{"spec_augment": false, "win_length": 400, "tokenizer": "char", "encoder_norm": "batchnorm", "encoder_kernel_size": 5, "decoder_norm": "layernorm", "decoder_norm_position": "sandwich", "decoder_mlp_ratio": 2.67, "decoder_parallel_block": false, "decoder_positions": "learned", "decoder_tie_embeddings": false, "grad_clip": 0.5, "steps": 6100, "warmup_steps": 1220}
Rows from block 6 of the audio encoder, named by matrix and row number. Each number is 128 + 32 x the weight over the matrix's rms, rounded and kept within 0 to 255. All counts start at 0. Numbers have three digits each.
# conv: width-5 conv (encoder.blocks.6.conv.weight, 384x384x5), inputs 364-383, a 5 kernel for each
conv.81:077113167167178169119100169221135124160098076185142121140108135107136143182096163119172194111093135134146131077081117165195207153101167140183155131116128082085133128143104086109143139091098121147058144115104138081109146147154177130113149204143203123070136136144149117137097070063062087129136142160158
conv.82:121195108111112115133111094155124162210157125096100097102137204140071130155170153121098136116113118165083132124168182125057145168116191179157074143110135167125083073072138150126128152136104118119155168158144130134136113121170148117139145149168129116107063162106142111098111124145139105143106130132155
conv.83:138137177115106104111072093117154110180124067104159162185176126108121132138080112068104005115117122121132152181153104064184168107059056092128147092123152152160140113149139109149208143144107126151088075155168143165130118114081077120140175111149147143155128107097132138114107123135058131171208233138138
conv.84:095152191161155151175151108119176096076068068114088101166117120138102106112130125118082155125122107118186173111118129120118073101082029146094135094132068163187168194168130125128121104075127127139100111165149066099049111135164149120080070078153222098102177169145104110126099138127138136146096098142109
conv.85:118157178153093130092100108140101138134137080139165127112124119121099096079099111086169115129110167227133113156159092121175052035138109138132109126067157123138187118123124167151112113124101111120236158077126127094105091143124204176112090090125154143127103100106125143152165117084139131121131100112090
conv.86:128136122144113135092100103105113104120115135148133172128160089146148057104099101060089148146138131124104147086110097149145084156151126164123154137142120120123066062096146098028128125084164174118129126155135109132100161153117125150139120145224171107106102148142124089041163106154106089115062106160180
conv.87:099141111090106081129156090105084069058137142176133112116068164113084123104131173113128075140176135130128119129118131152133076136106111164134131108096089142108131109096107089123129162157185121128128133146106044168136124131067100062116147067203177123072108168158123120137178111123150119094108124104125
conv.88:103099053098078166138103117102104103089161119107080137198104118120082110118144178155183114131120121091084149115108167144157154094124111049156183148091113149130177185079173156132059085122109104127094156179153147132169172064086112073122177146107129051108106123111147141135115084098128142127131094086103
conv.89:156144152142135125157118134129134182172191134096081097093151120118090109114051122155180157124137130125134115129149140152106139115160208115137160172161109067083096104125116075113057148150096135119085118110134176138110071072129106078134138142112149104134123155111126130144162140122078118122184112156119
conv.90:161157132085127071148128134118084173090098128070134177119170214174123173170132084135120088114134116118111162153112133184087097133111116159112107088132089062104135151201141158146096177140168096100067105123111125133128157129092193158084130173070146147121107132110156135088126127217139134134102110116178
conv.91:100139094159164180135171124142146082142110136111091067108157127148117110125144102192160131116140080143141207126135136088072208168157176133144153097106172188072089142075092164125159115094095144134185185147160149141094090121104193162160133108119137144084174093106122121105096123211127170109124114127157
conv.92:118142140137112180167140115157108108104131145079155197155199136153199134125184111109133092101178182114107127133139121108135158131114062127125211174102149160144107106129114125148134179139159104139130139175115040131192151175100115179165124115114107182129134169153106144176113075123131153153166084082053
conv.93:102115104130124095129175178139083140195153148152167094110156172168219165100136135124107127118145120084130079076084059129077091106173165188113076143126120088095148158127136170200131150130088149167129074083179206123148133122144123106091106136153151074088140099134070115136163137149146064160117119083061
conv.94:128125098112113125145185142054145108083123135146151143089099094080130154097117092075128147121128160120136146090050147220096073128139127120171139136140133129060092222099180116096105187144159137179175155118101144120131153131136148149121183168095087122192184105072095152231094106127125141173155118118111
conv.95:088105134140194135097078147126118128133115148128118123080107102120136131165111067141209160103136161121118173132099135167121113132101029113104110151169135160117116137164117062112147135153108211160164160099139111125122131067134111153143221188075089108162068118081089157108132150104130142122136081095150
conv.96:156108160119096174207169062084135155130110120047101133110057112109080108103095102119127110170169127112058157107082112058118103151066072108123102112129152133163115068177086102111098154139180176107188115103160053144101114155120082136134135121133166155115094111084134089150118114118110145154155130137135
conv.97:154083102149128087099099119148134126119088143099066098103079159145112113074142168158122183139135118141104123155147104150137119097154079159175154088104129096154136174097141158132116099122147088061040119139083165084099114152123170157129093153082135158090156176168142181156129093132142156089173141144202
conv.98:174156138132207116136119105147130158146153214104144122112117133128132137151191159135146119122095133141138139155131107117130120071065080148172091104117141119066090146097122140132159089143120107118169183167121091083096094151139126099068099143112107095119133184109092105140077074080111169084128207203180
conv.99:133159132105141094083098166139112153113123120132063087126107089106080093071132193109171119132122117091098091138138196180093110176170097167235150132132131130084117128137137133094120197117130098079130095104140112121130109098131190236134114101169116116083103159138134125148138148171091141101085147101150
conv.100:144113083079135115121162109073157140141190115180133139067149175112109144142157151178036121157108151128103137115064094098130079110172131138159125096156159125152162136121181140090062084098087073121123100107149140163069092116142087083175117195078162104095165132127121084105188129101099118147120246168111
conv.101:110126093161191145168118126112113195181106091129054082067096074096124166138145061118160174122077123140134103102151136118131118066112120133078088186166103130098140180083142154113168123114086122119123141120179190121129110112134141159138128135155141085105087078121141105127120123117066076080136040024093
conv.102:079126119103078181218193066034124114078102182099128094114117091140166139052186184165133120081066137155111231171210255111105149144137164145149094102052186174141130118099100129153108090109122122095146119129086075151145135200143134117114115107077085187112060130182136138099116147140133143125080068102067
conv.103:121103145171198101126115113121076084131194133124172187194171148112110116117139120119058141138093128114091095126116090125185110088155162126117116091114134112043079107118145223222129198180196128127098124090115146191212151156131128169165085116090071104164164079163088169107107099107126104174158177160103
conv.104:131169126136130103144174131088144103131163080174060081134152172156126089120129116129191052091064118160140111074113181137088091091135160048063139154139103084151137125114110102088110070128115140140120105084125100114159174116087147139102169182114156130114123193124089094110092125245169068088056104167129
conv.105:111115177153134124126103178124141144175168189159123158125136176115100152096043104103149140127127153197138131103121080143109162225175167147120170151068102125144119102130089119134119129122097075127194159178142086176158146124121128089130093124095148153133089166151133112130224199128120100178122076094121
conv.106:154118130191164186126209176113125123160116107178118109082141094072136140124138152101116126141165134163124149127141129119193154106127169151171114067089124061074094104124119167116146112135201165166137076060135139146164133132147126164105123156131126171105144131069128147164160136130089188071131147164136
conv.107:150130174150110090116144134132107084044108137131173158143122123148113109107096157163134170185122110096120104132083066181149147183155143092116154171148142128085072117128139196141124051078056120141140109082108105141139122094065086129127089133073099079152180093118117103177111176144147156177145176087113
conv.108:105168184177117072103150196135077077111113138171154079093071092113189183164145081138159161111090129132137163105126212162128068059072141132047094148156067139159152156084156133105132116102122116096125157121129100171145126169106078145166104125136100147131159129122110116123100110120147114084112104108153
conv.109:120080113132149166117150167118073106091088090114113139172127119141099078137123106075076070128109133137113195087101092060174162092131128107132151127153136189111153155185168120105114130172178166111111083091096115113116181134119117092119105102069141154090086108139145159111076117100073089125149127114095
conv.110:141132111150120109143109159121110099107167127153115111156097180117147106060100134135140122173142098105136189159171105081077102150087108062144142135079126134122137172078114138141129107138145125109125157151101068127078122112106136080181143154113060129127121138101143120127147129122157179119096126102111
conv.111:133098127131099172145135128067154112139109165108118081154162094120160150116135084126125131146081140122146171124090115120097088113179153150165144120123176169067069113202170127091122055120119104102125162140197126079117119114091046091037064155119137183143130147104155127093081095106169040106084116149132
conv.112:118163092130127075110123123117183192119103088159176168148182142154159133100146096135125116132098090049148112110111094133087145120116079119133129121054160110055086168155095121117149083116174111081097162165113111148179188111082094090128078106146109149105098121170120141099127087089096110189170145099102
conv.113:137149100109159076117085112127124121102125102193125146133130148112155127162149140084110134089112105172100181067052103219141129098088128169078080115107161188170152093110086124161164102130121125125109056105139103161164158126145085124174181183105133105158140106128145173130105116096110115098146128127155
conv.114:153139139119136138162139124131052109132106100122087033122121142118123092106100125152160121123078102130147177191132099093107143061066136140094110133095133089129161141103138134141131046075084122072084123159197119135132140124129137100124120164102091086097156115070104119166168106161117138181177130121096
conv.115:166150156126164133150133197118110145125107181063112129151167106090137145131160163085177184142127113138126187179111060097100075134189151110155098108155134122076094053121102065143177141178115096179066119111213159116138195110122199108132154103135062142110135080076091121112123118151123165166136096096123
conv.116:155109128115057116148189168139104165114102149121087102140125146180133111124111138093112150141093137125085123107139139131140058144124098062128082119160138143130146114090090159132119069079102110119145069125175119145149151176096129156114099054082112131167160117142144134113144129133149114090096079108141
conv.117:094086085145155131114132141132133135100118140120090089090154146196168133111127210081127139140123131154097127141116156141084114154069134075161127129114133139105178119104157098120106110098108163163129138110142103102099150139149087104046141102111122153121112105092120072147177144170128120117149122101144
conv.118:148187166076143098121075060111115108098106131169134135065115187209180141129087143177141124205169114102094119101150168144128102119119117184206122119122098116081137129124130152115112135151137087113074118121163163121126114097137162145124140186116188150159128139136137116138104119075106087124164143111175
conv.119:088132215144129172148118117123130144171207189107120129108139096130178154111103122140169162128114098095099165096146145106100130157160155106145131136100140108084179154164130167114126177117116145095088123125140118077104094131111144075072144212080115201058218108084118157118111169098130054178197175157120
conv.120:142153119144078150146148192190129134112104061109072100080144191175115130110142120136142102116157176125174095119130128136113151140161117176145095131121156111180116101111102167176111154151121133135150091083117128119104116119142198182171199138130155180129126111141095112103124076135206135167186097131111
conv.121:130155152141176150129110100106149113126157160159144123099059152135078112084088112120108151159135165147122076102070132162131080096133085110107160169141092159131105065124144171129132160151122121164101141086108144159146112145126157163144118036122154135146108140145136137125110105131120121144142130129106
conv.122:142147153080121183159163106127132121130146110194213140100141109147122162094128162124121115128163154107133181176136148085127140103140135118123153061073095109099199156091146139126091091085133143156148141123170098129171152133108077126171118124133160077106113147137148165239080105067105139118152195181115
conv.123:184179142080081141093111097093120106115131129094137149127172144156177157173084146130106128144164159176160099096155138139083124139156188132097115118141153095115127098119074140147137058117105083101116142162161219121075082110130115125180154170145101108107101101157100144116167153142133179091091111140154
conv.124:114118108109123132125154155130082091099143085126095079078127172104137101088085088119119160132096057169136193148094062129184157119115103117135074119143121180108063028155149145122107140133127156112154163138109100149147137082134175173125119106145150144111148127133118129168111150191162137096095103129151
conv.125:092150143132133117132117141122099177105129111102160166169121103132089069157076117082148128076159106084117107185125129195153180130123084122138095107168163138138132105147165159091141122048089153109080140150146094099158130165070095112115071153223160098122105096155162096121210083074099181109094099111114
conv.126:142149071117189147128184124116167218125083136155127170163196160132132145158084136123134128102113126151164094122178146104071146150139094116147095111137142128093100129135120151153142115108145121107128144121185179147147181155129144099090196105136147086142114093111100073127085113035157144120111105124148
conv.127:144218191136110079118115161169173180131102101102144125149147136153195107085113213184191137113113089099158120159156070073099063146160092097133161192086120129086166187104113145097132124135099118135155136183133038110147128090094174177151116154106116126101095148213208153084137138152168106125106154082118
conv.128:057105162153150116140170166141180091130128120128157135141115094169152107131148131119166100072105151128097103120099101138186134125106104117185138070043157084158150155080055133116164095128143150099064117115052093118154127164104079110133095164094129186125100102111115101093152131135132087132146166147136
conv.129:108163177139106101121112091099164182177115063138127102108136137115103137084041142255175159133126096144125152137158116145178124177154151114165217112120128109116112122170124104100106184131142104079146149163154125121126135121129128181183104084115137164089149077161177158111168148169154170163130126162124
conv.130:106113147133106139109107140106106137198121086182156140131058083138176152200094138152144157128102128154151109168128136124125234177087053117155158192122067134114169150180107093117152145168144102102094128127138072111159146116131036116135140205105114116088102075113179128149129139143126141122160123079125
conv.131:125129111129147127142160137181137135126156064143111133125142124119088065123051136075081102134080091149133097117100084140101047163169105088139060081080104079128121102168162151144157111071115178204033149189133161141154181118134135093109085136114158108154147126121127121190101093076058112082109087093119
conv.132:129130110138196078102151178129104150164129156105118146084071078171152108126164151097163207121117103116142098138083141130165132170187176129130123132126160137141128120121107119116161138109098095127110104116156149108120091106111119153108152149145046155191209148114171124166100094124138138130245127092143
conv.133:158195131114100111161129149170190126131134131108113153096088136124111100121136174167122103114121148207159166145118150155135140191122140134190151086142127181144191117066072123167154098130130099127194119070076103181094126127138134114186185136097161113150086078142195152108091087109132121159164104104122
conv.134:158167124131110134152151093135150069134127145141095158156162132112120078163108167099141120110118110051059089101106119090140120149137128175176088129165100113164153116146141123086109117131171134155087107130209113108098130156168125159172141119122156161122105112129107129158164074126113093125084103139119
conv.135:184157128144061124131119128174141135112111151125128059097103153109118107109106157142118106211127063129144128110114169131128139058187166145175210173065131125150093148121133105133168152083126106131117151154167070085102126095152141237199148123177147107119150130147109139111136125047081071124087088150144
conv.136:096084139161152136169115122129152145090113178144124111129192123120088126129122127154143123119140125174166157120121133147153097079084114093087077070095133098124198156124087177092106148130163076142121100122121177107122135126127125135088086136111130140150158122127091121160120131118137177136129171105096
conv.137:095148164127151147123118125145115132166160096122161161163149068156127116103086122112097126152101092090149115093130144124123098113097068142140150123132192170126081125180167169141119150110082121056085105082117116148109126142144091087098099113109158132141128116186126145121174116111101136093147154196141
conv.138:056134158140129143130158112135088146192163107091100166144200143077116188175072089046114156154184195150142106143210151112128126100092042192119110099116129132172177155143175134191175134139108147138116080091186166160160131109143126134102129138137116145168091130173157152131159127140152082131106133215213
conv.139:107130163148078171141161148126063114189125116104121134104077117139179160099097117194084103144112129065133135111138152087125124126129050150159150178157128152178136155155129110125118133097103127134126148171100134113111080091121134108103132037129115152151148080140187117121135118083102131141107149123119
conv.140:134112120092075108109160135182100154149149114161114136145126099135142121181131071133082077081137180118117111146131115151071113131105123117072119192165128081125175161130077115135105085083076079106127171068122134049061128114134069108115106137137080086126125118112116108131076094092120124107106104145146
conv.141:152171144133124106079120090103107120164142129094090119137121126145115148135136114142144134103101125148122105098160183198095104126116161125120161135120111142139090057211133141124128153118125097126141103115126101119078083154112143111118108150136068111100117123077150123128117098099159143084114111121126
conv.142:129098140139173149131142114024117111097101125178140168109123124117080076109105128184133133119103102118100102119099140120107135087163165100124136156135112172155148098152137118143098189150127149117217123113117095163116092128130126141072130106137124140128168126123125101103097092138137140154134080101125
conv.143:099114107120113137150121115111099126138123171101126119094061090135125118146122115124165145186179145130107068143124136120092080131121167116084099129125151169156149156189135105103132153110100109147082108118058107068149079069143079095114125146222158122108142106153136085105226202141096132091110129149156
conv.144:146121066092088148097111095106118079134114101206149162164122196127087111082123129121116097108126116110149141160120105175123114126116132116159088149157090056129189175164150128094120124128162128116120134147164114177156128124131108093081099085078161194149103088167092114077117096073105074153131122127069
conv.145:137127136060118096079104118113181164126156173123152110113129152133177105139127118081092118118109081131139183205101072127113130145115172147142149107116145114143126130167110137163104083113133145086155156193109120103124174151185119176126114102116170131088081122173146162097068068147141124127091107119142
conv.146:087109131122122131113091050098113158167117049142094064111087169185168086043122107172096137136136174169134088098131062148153118120208090160094163122114151124122145150141114096113107185112080096174015088169127222147112095112115133145153082092086088147110095098087098131131150063073131129112086100147120
conv.147:147165193115112105099113114151150226161111040130103077145146097165188157116178128096112150116167126091107141114064096127131087149169139154094122147148175119160122112099128141155167160171120135141134105103145158134171097117121059104160175097166108187193132130080096151137151148113152120179102122108127
conv.148:082097122150137085108091106113039071138080134064150127100139152156138111146057096158109090097145137148050123130078218254137077064146165144085109077073118085109166153149098104214156153130132150144078138144150132157139161107218120143122160131164115113112104078055102157169121099119171137134134166095099
conv.149:064117087063155088094158136129116112114089074130123105148138114129141120138180174094098113109092108098133102082134172137153132130175142101167162146111119174212198125104141225178125117151163146140140168136129107128161167160126144128161106104143175152160105066072123156187135137140101132151140140159155
conv.150:127076051114126074111120129139075101164174109101069162151120137073048104086094118067086117132111098150137116087099161133141191194116110163109138131126143138121153153089109143193178146098072166182160145096101093121083148141117123110131165082156118124125069127119106103171079126151165165150112139183111
conv.151:147150092127156142126126078103142149176188173105133116140124130086108142118134178123059159132107078094160154108047110125140095129158141150144104147182128165125123171143141106076106085102141115128151155113125160114119116106122095088148134040081093165129173137126125097144115119141133087067109097109137
conv.152:147144140110174127147158158209119105130111079121135151099131107094072042100169155150130163130106120128155094145105146171147138098074142119150127078120135107105117128094115092117109151048105104115134119113118144095092063108097172111151129098139094113123134123163135118136098135114134121109091091140175
conv.153:165232129010110115060139134195129113090115128162095087089103130201154073129172145220140147156126149100136215150124139165093134138158152139129124111088135176119077093176093108140160109105130156184155152130182174111121159127099203112070136100113168169112130132117077098156176116106137146120123106154168
conv.154:125104097142106079062117143114183135130181105169142125137154161122106119148138119105110169204186168125158116157145143133163093148146065132144159121226124114114119150061079134156166100125113124111106094092088150089105098124086119147156064184157165131104081054090167162170111100112132125167116073054081
conv.155:145115083124137107137067080119153123125096139085089148133152182119138171133134100122064150133149107155173116095115093123136078132177087156115108166106145144118137111088143167134104131126119070105089116098118115117119118130150073118066140157083116071104089127104199252154102104107091081126144162065082
conv.156:192123120094070147165144097132146178136049066110118133127065138105074087069246150052094121117149130141130129147104123121103172105097080150123098121149154132099134129156147139037187122110135098107133079163211130054103111152127131122102097115171118106068099104110109077158142146105157165135081149116031
conv.157:167185054109118105159154134095104103152130119146078094108142155104087114110076117154119111120163104129125098084119137144194120133166078122138168126109102150150068124171181159089106158152105122136166150121118131130125139132111121044139154062068159114102132099100127140074123119124143100112063092122149
conv.158:189150079118149168185137117096129091102168180168150148175152184161125135097171163118145146141152141116178117084158048061091093166168129106175154066179104089125141151096094108128121123131090113102104061127181130156137116133104128143089093082152129107134072102131119149173141119153104075115113103113131
conv.159:130131142140121081111081097139097148123140160183175126163157098082128123127103051074103073167166111067119115067098107118100189176150093091087086084132127055083158141091094109073076171096115138164139040104063039091107105114156128146124101122146096101139108138162099134135111165132139207092119091140186
conv.160:132143123115148226137110122126156196101085129112143144110091132140085092158161162115131116113119187148159117105084173150153200074090087077095106123102123099089175143108153116102113079084121164109106117151074175112140217123126068149090179085119107115160113157139161097093096102129150196156071087051072
conv.161:099146114143155155158096117153104121127123105148176162152129145125126161154097108182148089095140147134106161148100123115135124099169134145123130111136100105145143127184172139176132128156164161155095115163169092087104122095074162211098133152146136124105128152140168182189107096103164134087132098113139
conv.162:144121129103116165159166168165083136098078111117075035061118109113121106092126117117131120135187161124098160165130142129129150149140156075083118086104178188189157082072160104100133115087092092133080143155170138118099123149126145139130112082154089064106165082096068100110130114144162167090156094127154
conv.163:135168182143073144103155118166152148128145168172190144160174091141163140126102094095127157095156119118134182115148131090187198094045065125181162145140110167133128120149113087152147203145103159127114181124122097123166124148103145126123095153117082083152126097128113171172098141104100118076121114083101
conv.164:130112084154115173085131159087171137153099205174159147155077125146128133120125108102110074111101107149151121079117180108113113130118096168098121110157085123089118196163135131183130114124163104102106138135095111124124084083125136130068095131108150162155140108131111116106093149149101111117099071171175
conv.165:129146107118175148109117098114086166112091073172114105132155076092144127102142073110114119130104149140139154118105072161080116076132142104116131140113127134192159121127091182138161077094153160115123127124156107126146148205187084072121100136066142127139183121115143168130123116092130142143133113121130
conv.166:132159085156199077049140121096147108106100160126114096097100146111110134204153175084090117128103123133152150106107134099137178100157097198141150185157137140157151120109074103196131082091114101125144168169207115125097154128096149160080107161137157124113125155108094098128084126129136192099161169151135
conv.167:115195148148083110149148091159099110133147107133159184174067115156133140115164045156122153129118174141089154117102118101154138111143153133118127195196065103180175129124094086162169119062093164188141113073158166169108153181089156059145157101069059132166090104163150138118128116121153079117144106110156
conv.168:099120120159154166178138135152148159115101128105091084086132118073095073077081101117127150075081122143155137118158148133096106144072090088100104139128159161133126134083133135193156220141138157149143107159150153206186173152141133113119107094219139116167144110106131151152138121165133135193164159134142
conv.169:126184131146165093103144182156131137162137069120088156143141133117141142123087135144118114127116145146120136110088108131126112164122111145151081078093153139121155086139156159171130101108142164141177144120144154083105107122121167155178211183160172134120123148150122143152090087097125100116122139124146
conv.170:099114087092092174120077094150255087083094126136061120164121133134126118158204180088154170165131115089118166116094098069125138152114161145146186167175083102082127077090087179143164081110105116161121130105124096139154128095139157120103166179136081140134169120137108168104112142171148114090095130122104
conv.171:110053124112101056107123136182151139191172104048039065086197099082195172082133096168151083117162094102127164140093119116175125132132134095081071125090150135108089106136153137098129106146141116149108098126166148017082063110156156157126139141102147086102100083120127140120094097126151190071096091178133
conv.172:139149130148113114102151139091129090129114119176155156158091181192158128101165116077068103085153142125117112135072112178101142136177154123138135110113105105134152112173134109101144137166173145104163174131113107158168114140120133092131096191136146082129187125156106105120103102115099103155157154106114
conv.173:110132080074141109127137098117121191104144130167109103122174082108089157089172194117085162138082100088136091131099056067061109116137119093104140197194158134145155158133135195139083096066097151110095075140140118090072132163148183146097131151071077137072169115107133207178088118178130096135136156170105
conv.174:137190127115091104131149108072120121138125118136117083134223104122141147166103159157118103115124107157126124159110133107144151145104149121183088128151112108050133114095108107079105098136098131136150108145139195154159136166184188136087099128135136146128102179136087100117166121073141175194104131156168
conv.175:126138147098083153122061116152064106106190130184114116141119099111106075064081067142113117109121123127084171150160135144167147096084097112159122100142079126160117071108108175135157135123107071109075114132099126108127134120133121115111141152110150094134151098109136131102144171131115113112065106110073
conv.176:137142148125108087140123132150100121129149129183179181153133138118099093120097119117153164135118100145115199229184174051110124180128109179252182122042097166186207136121122103173152131125101145157113168126065106132132135126102094106130125167141137145108174118139111100094113101125116128142114135087139
conv.177:083123108218152153087123107109105072057124060102097135099094108101120179107089117070150193123153205118148117161178120099106120121145108130101167129078148168121134122167152159088113184158164099112096115083078074110105144134091143097095074166157121133126138175146110095102136148097136217113124185145095
conv.178:057136183098135148111109122088164168141142111103090118122164116134146121112124095085131113163199131158155129110077120151123140076056175113155172131105118108092057054113099076108083117106149104069166097096099160125144115136162080141184194111107108119062084138137136145131144104128120129045097151115080
conv.179:208109075076142162123077090061123126136138161112112157118083118115138134150090068076145140202199166109177139093103152122049124146152104092137126120064153125124125150176198109132184093126087138133161134147089116131092147135143117148119145147104120119129154123121117109131137074108140118185139114098072
conv.180:113140077135125113132158136097167044122116104168166156147146122123122112126093059114116155189148114125097128171102100132115077148118124088151091101126114110131143131109144125153182162134155161109118137122167131129171150110148128103141159162137136111094145113162104113110128181164170148127096105093110
conv.181:133138172141100153100161082088158109074114096133127092143146131122169164150131129120068125153160139098113103078109123131149179118112129127155126113133122134131084087139153074114113096094104088087105131141132156137120125121206066178119127085135113129140157132150171111124124153105107130118087054092116
conv.182:105143126152124103128063074131134121183120128143128105111119141160142150087158151133101120149143138162129164148117106127153058143117174152150091123113147108121099168099127113112120093075083071094013096122164148125111053087154220152140147096144159154198136125153139117153192207167133194090102128115044
conv.183:155168166157099138131134130118176146083102160120129138057100146198175130112143069117173036149122112087144114113103110142086067151183186141112154107100138192156104132116107098133157132110145175201126097111124160158149167189144091140151121096129103101110099174137152133125140134127162128095206154131135
conv.184:154145129134114174158182121119151085111142084093135168112097190146166139130167117120082148149078101081129126146075157125157081146146089139122136126118103099125061110125107131109115096125121099110197118098114163122112084054150163142163147146131099149240174116212185145148140120097135099148125112104106
conv.185:131098109104141107102116090204032145205168158088126134115074155147137089121144108121192103098089105137171166121103140159149128231190204143128121064085131146116150149136099058085106127161161081040122195142138182127117083114081139130113133098117134199179123121126118161150183116097066079104129092051044
conv.186:163193129118136132112079112136130152112097162178126188136124145157152093081165127088091159130071139142154112125142106069105139077148160146124158221164128173102083114128119169103181136130111134092105108135106106127151166091141136155135155080143129119133176167168184156110147137120131153137163121048082
conv.187:131134142122119181168068102120116162105158216123085110090091099144065114113115088098087158114076108113125122108160107146198160134147125164110164129120133131106110091104159122129179130121098150208074116173135085119111091150147164183120120145140195047122108108155119134115125181142093102182184159123123
conv.188:127153173127105156121171122096138085114116156126129109086075108132114135117142156146147107156123144157126135086137118069140113103159178064131178125101144152212180129129101106194226179083086106124095076080116105137098147104113075093075079157150121107100080146152122093140112118128113081126156105127138
conv.189:111072197149076150098169133127139082184085134099098105179082091122135113130182081070247056147098113128123102126140103162112116143100077097101123149152103115115147135127121098166138172086137187080102097098097103100151115110148111145092241161094140130159148157119104136154079146082095146147135087131126
conv.190:133104112108124095124135062065100095134114089067045090098102174098113114138116112072080108174151149147150128096135203238117170085118118129105111129092095110128108104141113149101147077079124112092132093150129124082072083134113135077117174171088127093094103144109098136089083103072084082155132117070056
conv.191:147146123084099116127123092185103087080125132171127147150150173153114132131133148148121160111126105132102145158082102109053091132094134126137169135162117174140139156167180126142185160172107124094070097154124105133146137122134097127062166162138122110133139123176141153115096086090151155113122107082143
conv.192:139165206114091043107101097121094084166105138082105102135148132137175159119142165141130162142102117165183133144134144081116142107189192103197210104127158133140108150109134134116112126121098113118120145155116163149086075133161152193105122081151141141091155091108106115153133155145144129139098126160127
conv.193:150129112099198126132118098160193112145101116061066104193139107120140163155132111118084125087183147160154101126161066114107136053070098088116107149112176156123140115136053106143146088156168136121100075106115086137166186132108110058101163136211171138177134128115118141122135146117131122094107131113130
conv.194:148131103137150104143182143109100092147132081134133136188130122138132116066090166163092150114126126147206165116102094111100150106072124106121147134157160132095118129167101097186110158142144178112099174198140130135137129126141150055177143116151154168113087113153147177150112142095117153113093085166128
conv.195:128110108103112117092138132144121162192161085152142103116142144091123131119105144122112144102136126136132166103134152122153089091124059129106130111120096146099111126012066128097137125136153123154115135127084107139116146106126127136108038101121167157095145152148119115169159149137123139115169135141105
conv.196:164105124139203194153174207189147135109055130180156179115122185138135109166139138070094082075143136113106099125121068131134107121163154129077144135138149187176048103102077109112068104080108119118179148111100109142124145119103192185173138104131126119121094148142128134159145111160083106135140119129159
conv.197:128127108140171086135149106137157164169101100137167143162154152143132158142076141133081116157140142144160122151101153109127128115124142170170145152162114130118113144128091173133127143182212141101120150116184138176138224143092130133123048096114140102129082089150184102082144134170118110157117121172143
conv.198:155147129107147099146177142113180080035132148115180150105136115112095087105137200125184158111094089091162122147152147136138136073124133134137152130113091123122105072123117163127145083049110118136131107159115090147102140151173073107164138147149200137050040205149143168175089182168145104091112075084126
conv.199:170180161113128078125131163133153148171193174082108101069090105136135086128197133145177108116093132154147121070122157115108105135131119145157151134074142124110107122104100082109106114142155099071072085079081051075099124135138098077201165103100136144141080056033114168211118119152154172134144103108133
conv.200:155046162171139065103117112151129133075110155077138114133082122093166123124143074129118101169150113090139053002010082089086195127088136158145129150144107133121136080156214187174127078070057076107096153137117095071139091104111175124125179114131131136164161101159106113125131115102092117108146078093072
conv.201:108149129160164142149117123122109160175117118081079120085107099101122134127164119093150163110158136115100174104133086125153099132140095150131120149158149193139143130106075146182124061128153128131047129132139153130123116059089080120229151137090098099189188106110140158114074135230159047141114090121123
conv.202:105048080080112117101123145116147107169126140120112107127085134188157147154134116120081092162132147122144078125061045081161144124113069049143152129097137161154123134110119098116102115117104137115095116199214109144136123091110096130139154124107125154178179102094111131140067084116129084071098162138124
conv.203:094155142137161126112148182159094152151155147115110105094130204179136094093163165124138083177155122115097147147066093098116127146147109164186130162127072131142099075145106147121135103100087077143244173183154061130131113113129087111064076150116131121123126138141133154150164129099113134113037069150134
conv.204:098159140069163105125077118121134196137074134087103135147161105118105112165145175113164142102128099149122132128143137133163150119146138150141106115144119122104142103160149158174144178110078137060102103132174152146089170133114122160212141120167204055149138129174160127131124101143098160084145166121069
conv.205:091130129208138180173189117080124129180135130100145114110124131120114107120078075121167159091110124141118109145165079074134139032053083172111133171152091146118104114140147138105124142160135143065187140113135102070106109158171149181148114116132105155156139134148138179118122100076119057087120179093082
conv.206:127091140120188159131108143139125163119109108120090093124163130105138136174172118131131189072155093141153137116097079131135124125106073135107119105043104110105079149101135107123182172175136124152097158142128127024098073152168125172128116087127094123159148129171081085101178091090055047093127158126129
conv.207:111139173081090120114093110109207128061079118109136122129167093091153120196115128154176141143145168093097164149133104102134032087077131093071120116121069127101130124100166193083074139123132165091112128137123091120069078136133135162071123200214139065110213162092096132125185124093057126017094167196126
conv.208:138135088122162140218153148128111175123110117133150088072117096143189163159114126172131133150153109113120167175169103070176117116119096070144154057086143136097123146175159196204148109074079110137085118192148092107113096122184062190118159131127136085113148174145143140141120094140147216137102094125163
conv.209:089103063060136122113071074103110110089099106090093115128132059101139113127107099129117123152075125158135153134088108148161154122142094158140062123144087091157174099065115095110155065093082123102195127210176126100089135183085110155125077134171125099108144144153141147114109107105098094098121129101087
conv.210:102141183153149212160134085191136073131112097113115155121164132115109101137104118131115155075112134123138167122072104151155131142101088122128089149169156150119116111139123142114130170117136111113091161172140171150090111134119146139050145185126103100129101166127139107125173092122119146091162122038087
conv.211:102153105133125228188121144107111074146132157178182139085112017104113135163108175122108155153145111156131160205208166112145120138094081083189145178185140175199193122100168175147104095131152135134183191150083091040089128088116173151055098086117089105114152159217125116102125095086103129069087137112065